{"arch": "unet", "model": "spectrogram enhancement model", "dataset": "chords played on synthesised instruments", "train_examples": 52083, "gain_aug_db": 6, "n_mels": 64, "hop_length": 160, "input": "log_mel", "win_length": 512, "task": "enhancement", "loss": "l1", "norm": "batchnorm", "activation": "silu", "pixel_unshuffle": 2, "widths": [96, 96, 192, 384], "blocks_per_level": 2, "block": "plain", "attention": false, "upsampling": "transposed_conv", "init": "torch_default", "optimizer": "muon", "muon_scale": "spectral", "lr": 0.018, "momentum": 0.95, "nesterov": false, "orthogonalizer": "newton_schulz_5", "adamw_lr_other_params": 0.00081, "grad_clip": 1.0, "steps": 9300, "batch_size": 128, "epochs": 22.9, "lr_schedule": "wsd", "decay_fraction": 0.2, "final_lr_fraction": 0.05, "warmup_steps": 1860, "weight_decay": 0.01, "adamw_weight_decay_other_params": 0.01}
Rows from block 3 of a small spectrogram enhancement model, named by matrix and row number. Each number is 128 + 24 x the weight over its row's rms, rounded and kept within 0 to 255. All counts start at 0. Numbers have three digits each.
After each channel's rows are labels from the 100 clips, of 14976, where the channel reaches its highest value: "top examples" is what is common among them. Only what is clearly more common there than usual is listed. The data: chords played on synthesised instruments. In brackets: how many of the 100.
# conv: 3x3 conv (model.enc.1.1.conv.weight, 96x96x3x3, each kernel summed), inputs 48-95

conv.46:127119105145121111112155139117138141170101135137093136087108103134156132130127138139079132142101137125122108130167133138075125097124092129108131
top examples: vibraphone-like (27)

conv.90:138115079158141148130139126153110126117121147120080120120097089168111092121175114139079146121118116095135116144076131146115111167148123126095155
top examples: harpsichord-like (29); clipping (26); text has "clipped" (26)

conv.95:117100144119149125102091130125124125116132129098131131166145119135133109089132116092106146120152131083131129165109124074100163103163166151143147
top examples: harpsichord-like (32)

conv.55:115127124116122133123144147126132090122130181120068095124093145155142118130163103109119135130118129140158118122108146120105151145134157136120156
top examples: marimba-like (37); vibraphone-like (31)

conv.37:129095152133118135111117106110145149129128107109091126109078131146120144135131128138114122149086128115105114142105138102134132119139102134120115
top examples: arpeggio (95); marimba-like (58); playing: arpeggio down (55)

conv.7:115129130092154154119142120071114128065121106157139179125125121177153125089108116145135085118146145133104109109142124116131144175120157095138098
top examples: clipping (65); text has "clipped" (65); thin (high-pass) (42); text has "noise" (37)

conv.19:088100102104109154127153127138125129146132118143124075100144152161141146160135063122156124137090144170136124167131132164130132123092132158125126
top examples: playing: arpeggio down (50)

conv.64:102102109109107151114170137174146142115133101112096028091099114127134142154174100134106130130102098126127126122116086112146115124112131142141129
top examples: mains hum (60)

conv.66:111131139144099141163054140121110112155116095115134089130093149128120144120111107126148080130149162131142149133178111117115148134117124126121119
top examples: arpeggio (90); playing: arpeggio up (51); marimba-like (48)

conv.75:098131171130115132087104115124105160141101081158112076130135115137128184110127145173101134157133092116128134125171118118161119128125106122102116
top examples: marimba-like (35)

conv.25:105147146140186112138143143160166124135130116117142101105130145122138150143133091132118148177133141134131064113142133147130116121186151122152141
top examples: block (60); marimba-like (44)

conv.58:166164107122130154145137111160112114112164130117122083123110130182131124082104141120116128101131127107144119101110124142107151180157125119114134
top examples: quiet level (59); thin (high-pass) (54); text has "noise" (37)

conv.73:111113179107118168140105150177146130120133141141126091105138101132139148139119168115152130115189114152080144111148096130171165104155126097130109
top examples: organ-like (26)

conv.77:127099159186160143131129123171164124140163177122140162124150146117150170135085147116117135183136125156154114168099108156159113163097140133156139
top examples: square lead (30)

conv.82:112117095122117113101114147111100177118112120148107134109094129136123114114130130120172143129161114143095146144159127109102132131123085119153156
top examples: vibraphone-like (44); square lead (43)

conv.79:117130123072130145097102127136107096064147121168104123138103150101129108089127094101133145111125094126134105121147111113124124103122153131149140
top examples: playing: arpeggio down (50); marimba-like (28)

conv.24:099113138126108139115155131106133163128092134104173101116147145150154104144111127114104135179156107125151161128111131107135132141176126131140137
top examples: square lead (61)

conv.23:124124085061145132129105132110127111105121123142157105106112146132175066136101146162155114089141117142136146147082110096096128113126121150128136
top examples: clipping (47); text has "clipped" (47); marimba-like (30)

conv.51:112140130162082135138150115147117092111129110129200061144170146150134141120151098121147131107131147150155144175137119138147117140124142153160122
top examples: square lead (28); organ-like (27)

conv.48:134098140104111129166119124138093129128131139157073054119129133128133105082136085172087098125103109093139131117138128124136135122100133153138133
top examples: playing: arpeggio down (52); harpsichord-like (34); text has "clipped" (25)

conv.53:143068112128128125102133178134101167142149127136137129105120111115118105121063113133137110143147130123135102157193149131141143106120135086158149
top examples: square lead (76)

conv.65:128141117122117165122124131149106104058131138153137110153118146095122098083119147101129152111136122103121137085134133086114082069164142110144152
top examples: arpeggio (83); playing: arpeggio down (54); rumble (34)

conv.71:100127135124122165137119118131160165097121074133177112110160116133175111156122092115145155110136111129120173127160067075156121104156120080108135
top examples: clipping (31); text has "clipped" (31)

conv.56:123117097124149142108143158107122128091129129167114172130162097108131097100132149113167141064155133098128122096108129113126094089134113114129134
top examples: mains hum (52); rumble (25)

conv.93:156155124149177128122112108170146142139169128151121105131109131133193121106148105139158163124149173139136145107103135131138133093166110131110160
top examples: vibraphone-like (26)

conv.84:139096136119110113109086135163120097183102088156132088118144125108096133100116118158154090118133122150153134149147151125125165091073154113138111
top examples: arpeggio (87); playing: arpeggio down (54); thin (high-pass) (32)

conv.31:148113135118119127133133095116110103152139148154141131153121145118132115076057125138166087132118117134135158133132146117137147082062124117150093
top examples: arpeggio (86); thin (high-pass) (36)

conv.12:150082152107098124110075103127109105116126146124149144149124116125129120124136151149171105201150096115163106146065134085119164158125099134103146
top examples: square lead (27)

conv.62:118172070131116095141143120095129136121120102111112161102123166144092133150112131105129141138140113150196090117074131156096130165118138080134144
top examples: marimba-like (43); mains hum (31)

conv.34:102130114106118155128146118119138115135092153106096150132109130121103112143124133110128123120126124157209113121134127108119113123102154143151141
top examples: mains hum (92)

conv.2:151083139101134143121116111166118108129149146143115130116128089110131112122130151129103106132140125068108072109114150117128134101131170133168105
top examples: plucked string-like (33)

conv.30:094119160129140134119164161108118151119120072126129168082129166125118119134113129121108160078092133148108141128113137163138126136115105140097161
top examples: marimba-like (31)

conv.22:109134120114136139058135141088129113113151103157099153140091090105113128122060172147139133113191121085114102161103123085109148109136122058139123
top examples: clipping (72); text has "clipped" (72)

conv.52:120110139149135134162106140139125126088099199150101129151079155162127124090146094128162141114103104074151153132092105130100115135147149109124129
top examples: playing: arpeggio up (60)

conv.60:094115139124132148113126141125136101143111138088125117128124183107143124132117096173138117086130132130120120167133139133145135090147138143140114
top examples: harpsichord-like (26)

conv.59:106142137123129133161144134115132124061101146156122106157151106189143143077182107156134121134126113135143156105144084134095129182135141097131117
top examples: thin (high-pass) (52); string section-like (28); text has "clipped" (25)

conv.8:143107140066119165132149111139078108129162123132140106153134100114142065095119103133147110118142139061099157101135132098144109084126151117150109
top examples: arpeggio (83); playing: arpeggio down (55); marimba-like (29)

conv.5:119114100069102119122132120121124150107095133162155146130146153137120114146077126096168108152137137099145208120084138108116113130103120126155131
top examples: arpeggio (88); playing: arpeggio down (60); marimba-like (38)

conv.0:100117090088143130120141165126181114149100116159133119102110126145173137116120109126135143149108130139144131131119132127115137132115122157137124
top examples: marimba-like (39)

conv.57:170115129112135136125113115160132135074162141108144121122137108102148131158168094106113126102100118127114104120136086130136113071122168128149136
top examples: mains hum (64)

conv.29:109109106138143159159170168122157142123073069104113119105119092162170200138113124123154128161150147128136113112157130144107129107139130129131112
top examples: square lead (26)

conv.28:124092069158123130113134110142131133132102155106109134184129114145119121118156097144099088118131097118106138181076125125142133115145098109155136
top examples: organ-like (32)

conv.32:095128071145147127127143168088150154092090116075152120127137125131120161176137132099117107152115097132118114134141105124167122130149116152114117
top examples: mains hum (44)

conv.78:139147134123130156131133130175103127132119130129137134128129123188132111068167148096139154093138130127128130107122167163111120186167121087125139
top examples: quiet level (69); thin (high-pass) (30)

conv.54:132107114127141127117074106092125127084123142139116165144114106089130089119149085130124105098115107161159135138129087097113118090138182138123142
top examples: mains hum (84); clipping (33); text has "clipped" (33)

conv.13:103111139116147151130131142169138139174118125141152104149117124122147081067082106151124090149138133098128077158134152137133146113121120114144088
top examples: thin (high-pass) (59); white noise (25)

conv.20:125143147151122165126113088091117124127116135126055126085067113136127131131137116111137157143068114148141163106092107147148112126144129119136104
top examples: square lead (44)

conv.80:092150127136125116107160150136153122157101147112099125146106125151122136111101142123087152102112122137119126145150160127120141104171159123155135
top examples: mains hum (36); harpsichord-like (27)

conv.74:092135136141188110136123154108151145102091148095120139142089103124123104119158146080125135139118143160108125119091125127129132129125073157104136
top examples: horn-like (29)

conv.86:123134127103135092109121125166133099123079131151125140140107050151128136139103119083105113158129119109136129143112113128131137114128183119135112
top examples: organ-like (31)

conv.67:146110110120125140114092124114171146106162133111139165140147131109112120154145157090130097095126103118103128120124155082145148113146164151135111
top examples: clipping (31); text has "clipped" (31)

conv.21:116129106164144109130108147141145105108129128159066110131065141135148114108113125166115123108055113113128119117206141136170141145140161120088149
top examples: square lead (58); block (52)

conv.43:100084124119128091102167134075143125130124127144113168157126155130120108099064146158143121148124099144160090113109181103107131130123107099124120
top examples: clipping (42); text has "clipped" (42); thin (high-pass) (29)

conv.92:107127116123093101138119107125108142138076153069128100144150116130133116128114086137114102142102126087178083144132132116101133102142183133140155
top examples: square lead (75)

conv.27:149149113101173117166107185164134119109114139122105108148145156145116145123120058106103125146140101173164173161143117115099139119127145136096098
top examples: strummed (57); vibraphone-like (36)

conv.26:141103147111121144130111107162103131190152149137117100137130136107133107110066125164131100131142119129137140097150165107112164075106145097148108
top examples: thin (high-pass) (88); white noise (47); pink noise (26)

conv.70:109078152107163132102155155143158122146067163104117130184114140119141133162123153125088130129138139113106091146149126116177139099135135131131110
top examples: square lead (33)

conv.15:121107139136130109144123160113120157159114094116123134151168200131145107107128084126140100085119138168133143102205134148139145132121122113135090
top examples: arpeggio (83); playing: arpeggio down (75); marimba-like (36)

conv.39:099135167185115114109132123141157138128124122137148129146144156110138151124137124096098124120162137158103095150120143086097150112141101105149130
top examples: harpsichord-like (40); clipping (28); text has "clipped" (27)

conv.63:136128153135108130148103129110097102123104104066139147081116095167131108125169134131125133134088068098104119086076126146153066156137143107136145
top examples: arpeggio (87); plucked string-like (38)

conv.11:159103127106123138139110125146110103107176123151124165112118152146125132091126120134154077115140096100140134110122130095127134128110153109151109
top examples: clipping (81); text has "clipped" (81)

conv.94:124087138099127113097124130116117139094179108112135167099124129153104084104159176099150173134146098103104158109102146077118138154114149113154137
top examples: marimba-like (38)

conv.72:092129119131142088161102138143143118136113116146128128124113239146136133131138152100136119119124120176138063064124133119131107149114091139175133
top examples: arpeggio (80); clipping (52); text has "clipped" (52); power chord (28)

conv.69:129134134131132187122164125101103084148107108117122151124122015136144124102121133161127132121129129091077153160137140137143137110134155092095120
top examples: organ-like (46); vibraphone-like (27)

conv.89:132101169145124144143141140117113196130112125122055119108098143116151136131111112118102122160112069103140145156150128172152128105137137113121123
top examples: marimba-like (61)

conv.68:147067158147141123164141132134126137104146138149118097127120097129165133102118097145132125176129119125105179117136127130107126122055120129101067
top examples: saw pad (27)